Weights of a small self-supervised image encoder: 7.3 epochs.
Rows from block 9, named by matrix and row number. Each number is 500 + 50 x the weight over the matrix's rms, rounded and kept within 0 to 999. All counts start at 0. Numbers have three digits each.
# conv: 3x3 conv (model.blocks.9.conv.weight, 96x96x3x3), inputs 10-14, a 3x3 kernel for each
conv.0:456476472440524425438556473520525469600643531475579496575573497402655580384410384488421458550460551489529599461450437510549538507556486
conv.1:528550486492544470468523453529562570516473532432490552542585538381394485506568584484498506471484580471441564452510564443454537478515543
conv.2:374421562386500544477532486512512473516392332489375335489650564422701724362533590523520576462383499466455581491537612471491583456481566
conv.3:458483453508531528423457437294364367475525503434481499379423441407426510432398442505515518431438488382427404478534561420469570467511578
conv.4:514529530542500504552460474595693582479482495454387501712646437564530354431454473523613529484537432450407331485541514416564515390538491
conv.5:513478497535468498618498520538492527565552537496478440528478475522434449567501470510465433489441459493488494502508445517529480491545540
conv.6:473441385440513461454595599541541579569576581500429496551528556456482555420436508481517509524513531520545536527521546526536459466522393
conv.7:567403508506435531570536581413458552496641608466532637422469528377476517444543536477485523482483543457442469528515450533481484493483531
conv.8:465491497431465486412436464563572547476471544428451552536547619522437425506467488448432412480527444496519460446426363490563508523602502
conv.9:384463462472463474526484517581531323999595329599309462538525508647461532602528487484517456418566436488489426505537451509548512536551504
conv.10:488435529409444492442543574382363406468717282532851409559515534512542455471532456485508528537490554536492502452555492493595531471504505
conv.11:410472554402445490462478494437535517452524478440501479447462477492499553486539581537470476541467490530467530463442487510509555461466538
conv.12:593484480542400465503473521404460497513530557494497514672540488639450509525472497508529473458511464450457473444511444525490460486439478
conv.13:454470482469494533429489432555585562527498563499536616473442497429522572497551571548525529455465568405493549581552476482489442480545512
conv.14:483502551487562491413419472613755645476727439540411485527559515504640478410426430491417400436389461510518481457487375429391422489493492
conv.15:480517490508543495519538469512463489516441472518549548501550582521492489570535550546525486561519447558484466478545599470486526466348343
conv.16:460478445484520440531498589536560441641727523581575504462631544427509493428295425464500488571586552647607492461496513463495486475508488
conv.17:418514452411571452503615486452453388554669439487505426461525492484502493511565540493478525433446529556599631516524476597510440493431426
conv.18:535504463499392494521484600492391457401466524460489652437552601369404668495585707444491520562433519519510599478523533522524493510467450
conv.19:541472473580466469542469487397407536388496685528508564526485466553516540446488626506556448520505470551486533556477602486459550543469411
conv.20:523493461435411416451459409496450431529541563438520473465490449336440398399431388525515454541471441501451464415472362469451388505461442
conv.21:487488482530535502537560557376271275440354398415383493473513484535556519550528536507470501472483525565551535467539421533533467503502439
conv.22:458474393451545546476511576495498481494577565418419522439540512503697584481561551509455590465501637501588599577543547516402515496440533
conv.23:534498497525480480562507493503501476485455416494504570627503480599526459539564503523425516515390447522439466487477499422447478402467567
conv.24:510490554483490526422440457493509521520537513562521467483567659439521563443454410553544600403423566452447486483466434530501480499486511
conv.25:527488512481492569424540555590485520570531554545598485520477466540478469546458423495532487507464393569545455438435483525509561522459480
conv.26:472543578495550576394464446511611479469569441476562562485497492449581608438469436568505513582512466513523454510519488525501507554506452
conv.27:454452466534508512482475507448492514463549452564574495426470479466474425480475477456509442511500505461464521533497545520513488518544437
conv.28:496589526491559465484473474358225325386315350607498506449713554401600563478434512498496556500572635521551517521563541438489501477552516
conv.29:573598557517500473549605517470514580474577593460544517571520464426414415543512478529558467454442404502482479491540502356522545476516526
conv.30:416462510506468473582451464434420413511470446546570597452502511395417500467493488502507556505486514545487452576491482519473527561554534
conv.31:592518561504518562491465412572601569550663630407445359583477508589649601463525447568582547393393461421398492500476434502500501462454512
conv.32:484507553505561534519538518363448451556620602494500485495399363514553567509543533458492455522475482514505573432504515431527540496511520
conv.33:531501464507506458544552487461467432517471474473403410593533472494455454568532492495460530473459517464489509539513505467499545415506558
conv.34:558507555472437501489456523515489501498451416532510483575550601471417496471433535448456444489584529468512410545513446581482457585582590
conv.35:465470484493532557549527532529538554503476524459449490457450509449470468453480459495500467451490512518540538564532437416469434453554541
conv.36:517536507566505461543453407387440460445483505440484526478499500552551516523511439454485460476539484490521472549522434528518509521588603
conv.37:523509443442502456556550526575535608430345405570594578429428429363371382554566475542425430518475489419467535436546538502547544480478537
conv.38:532476463438484512479534425574542521617457454450178237467433520434480594470651591425462479508498479505512551545536497570528512464415466
conv.39:553496467459494434499518422459505482532632455497652489531521443495560495465498510527515487467541527488556517550548433562530490464479501
conv.40:516450429655574565396375448540543501477497448538565527548497521558473479564488450522450473521460509469446452560497434387453461449548445
conv.41:576571541585528566514497562541556556494438497496471534509381373677546482567578525524485431569554484501471521555497479515511442564587492
conv.42:475455487504494510465499493690543469593454500533432495493404402547493531565551578607573501463381425388389464564506530566463492549444460
conv.43:566524531557573580517502502480490521557583529556564551491532553478569544452496512479549599489595596434470400429446455522501491498452454
conv.44:462458464543519583510497447523515484491507506524454489513490446492513519545528569424428509540528515516498457471491495409439531555408460
conv.45:453428510448468529447475495431587441490585420575537473437479443487512503422406453670575515544497491521490481527570526507467485463409481
conv.46:605547489622511477569527525437446418521481506478466474480501435484503517498553552471489537475486494427482534582477480615463477718558534
conv.47:501427384544481469614501482505567514490493535564489528362426386494554513540510471593500470501485499484519454441537494382490450396492483
conv.48:514495515480494584473524587532492460534466402609461453516442482564521604546436493443392410460435522512585575542514462497489496476469526
conv.49:482463507516488506489477507476634568407540526467561537456501467452528505464580554463555537488509482451478440426518477411501499461492513
conv.50:564525473481346507497435409609497514448225911456599743506529543556415557513514460499501560539513463480413449574432510471498472430515518
conv.51:431496505442556599448584595528468382530473465474509485487589581514623600504560565520502466419431416461440450521428435511521528522527532
conv.52:427470517457504515443515579493584516512579556488509537545543507524557517519536522475410468489492473580515527540632530499512417487497431
conv.53:562573401556525400575513430612450503550442462546617607543682634534465451488459503436476503466504489349437486471418436505593614447531612
conv.54:478479480514520484556509486403458495335436428484571445486570451465526387521516464411491483436558625441512510481448435550533549604523524
conv.55:555526474534458437504430468500458475530490524486413454469440407518441416473438464483511532446523487546537506513493488442515492457484493
conv.56:475472454561507456512455417487468460544537512484582523486439446482419488415461473481500542478471503468463481558541452507610440536701505
conv.57:412457553463493502480470515519442499506488417462522507496515541511545555596519623520505499523487472512458484437455490475475528494470489
conv.58:541507502538510515476498468479453471551570556511512523480535525556556527545550500477567512510531467562502483289413461289453554491518585
conv.59:508498597406462532460482538496493447487486451547607462501489446487455436466500537504527511524544532504450484553518503509495471524541441
conv.60:387453517478490566485489536511518468495480431538521444510492466542536539511498507554530492513532523441472508622516460456476498291450588
conv.61:491495517585537512499485468569525517474438505474440520434489461428487458482464434489557524493578603414497555475489483444521561463575554
conv.62:407489517504559535547528537574558405491524404594576528410418517514539442567593520510458483463461540546573479562529534562480542556466468
conv.63:454407424486451496484488512472502586336372557325400487404381295500493471397420487525545495514514466564505535576616591450530499401530466
conv.64:459511465496494487450490498465503503492474453594520473511501551573477559542444466446470467597521457667534480470493449482521484449553473
conv.65:456488535470491525420484515561530513568664636465501527511542626534589535492519460553461516517436519534498564465405399508472490502511567
conv.66:476371480433472521559537487292351533398800838414630295383346470488591494525534495526474496441414566388504546544590559537516505532492534
conv.67:419482460554589468531517518525492583539479530507491538349390331545672536559523538597538557430424555505484496505525516487480509545502511
conv.68:549501463522478535459421469529478519561470546569588515513509557533487568576477528488437484519521509496454450541497534506540456520526456
conv.69:432543432407543441396530448473490443466571512502569469511572354437582413478557414542626558527565458446487457456475585479470541462405428
conv.70:523519497495492488485437488491540460447474456455512497394487527461495506503480485451513590439540594443492496466473570458471508529496383
conv.71:469449483516471483560484538529600500470599589438349523483435487474440566521556646404492504521544497503513570520517613460475549401535543
conv.72:473553535485529457492483477529503421450542496500474364337417534442459517471459520514517555498475513550471453483512505449447491452467532
conv.73:413463459513481486496540578528382489382157351550389499414473478525565451524601584511495482519583571472474551516466491477471478536541510
conv.74:498495481502510494510541502440475505440440507495463568522462445539474481462496520529531493517542528496500483475522546529521542462500595
conv.75:464538566534510486508427490445550510498476477540532563532696584497485486494444526455447501488694570438405367480375421514462493471559502
conv.76:615592536488494518550591583537592604488524537380360435449380456544458483574578573517522517496428386594551526398463538468509478534470464
conv.77:457443479482512509499451391520578506472517523518481471428505534516596421637621468607492530464429556464486483462531469516539468505550455
conv.78:501537523384477550414486525504462453273199247328249278539592582544669574470426367528501461463456478472534438520476487515503530465434497
conv.79:569492539482414483492445453425314301568462439509493552528570629560454515550530493462560576525567579546483543496435459550544538477438485
conv.80:500578572556546517545491525553548515403452502483517594512529555476542559514436441540495398520446398468492446504490488542498468591592567
conv.81:425448478556544541576552567493491493548523494516484454531548529522537535497513513481501487551555566488512556596539481477510517179359501
conv.82:428447438449480462420383455506507497501497512465492519407463441458515488448433447512462483464455480480493543417390465501472404399454375
conv.83:456492531522500533523479488446411449543435459589625562470437536634566589582497512453494457482525459508530507454436514461492506484528543
conv.84:433464460518516534482454515570518634491419445548528551440446484509545572474488495456495584524538619450483518514442561437443551497453463
conv.85:507482457580505464555515484492462458518475458514529466534435538502442513423457502503454470482444555405429476508481450536502437409420512
conv.86:545539480547514422550551542486520539511501474512679657489610581465628594479537532438480580416522593452502498577519546456421507495497603
conv.87:578464523464509601416530613383351426497579601545619498619594556496430510512533516410473508518531541571466501509509470541554490504522436
conv.88:548505478505517522438548521567526513604501522467509591658465363594632491434556539492503455597558487569537521503552452429449504521481485
conv.89:488480502507447480537509475467460500469461553470444507436422421492492498427502458525576511492473473401445494546551472520550367536548481
conv.90:535483534521475488515505502532466571503466534557582568483447485526475508472470425515519527506467479599511508402484503408457470532581537
conv.91:401506496439480486508514548555491402526527487454421504460493419506491403521496525440520520424419442464411428461491508523565511501553503
conv.92:452513453512536476485457483610551602595572527551534489562656621502450408561471483464444512480494482474484452464517518470523537516513473
conv.93:469501515469514469457478466460436422482460485461529506425425422465485438479474412502477460449489455480471411505603565441540557489509517
conv.94:576500499495474464454460470455473599411497539468493514465433449441523523478512526491498526523444442551546464560531581502475448543546525
conv.95:529465423430426455501491526486546483538665618464409433577568539443262306612614618417440439602567472505480501452431497575544508541495552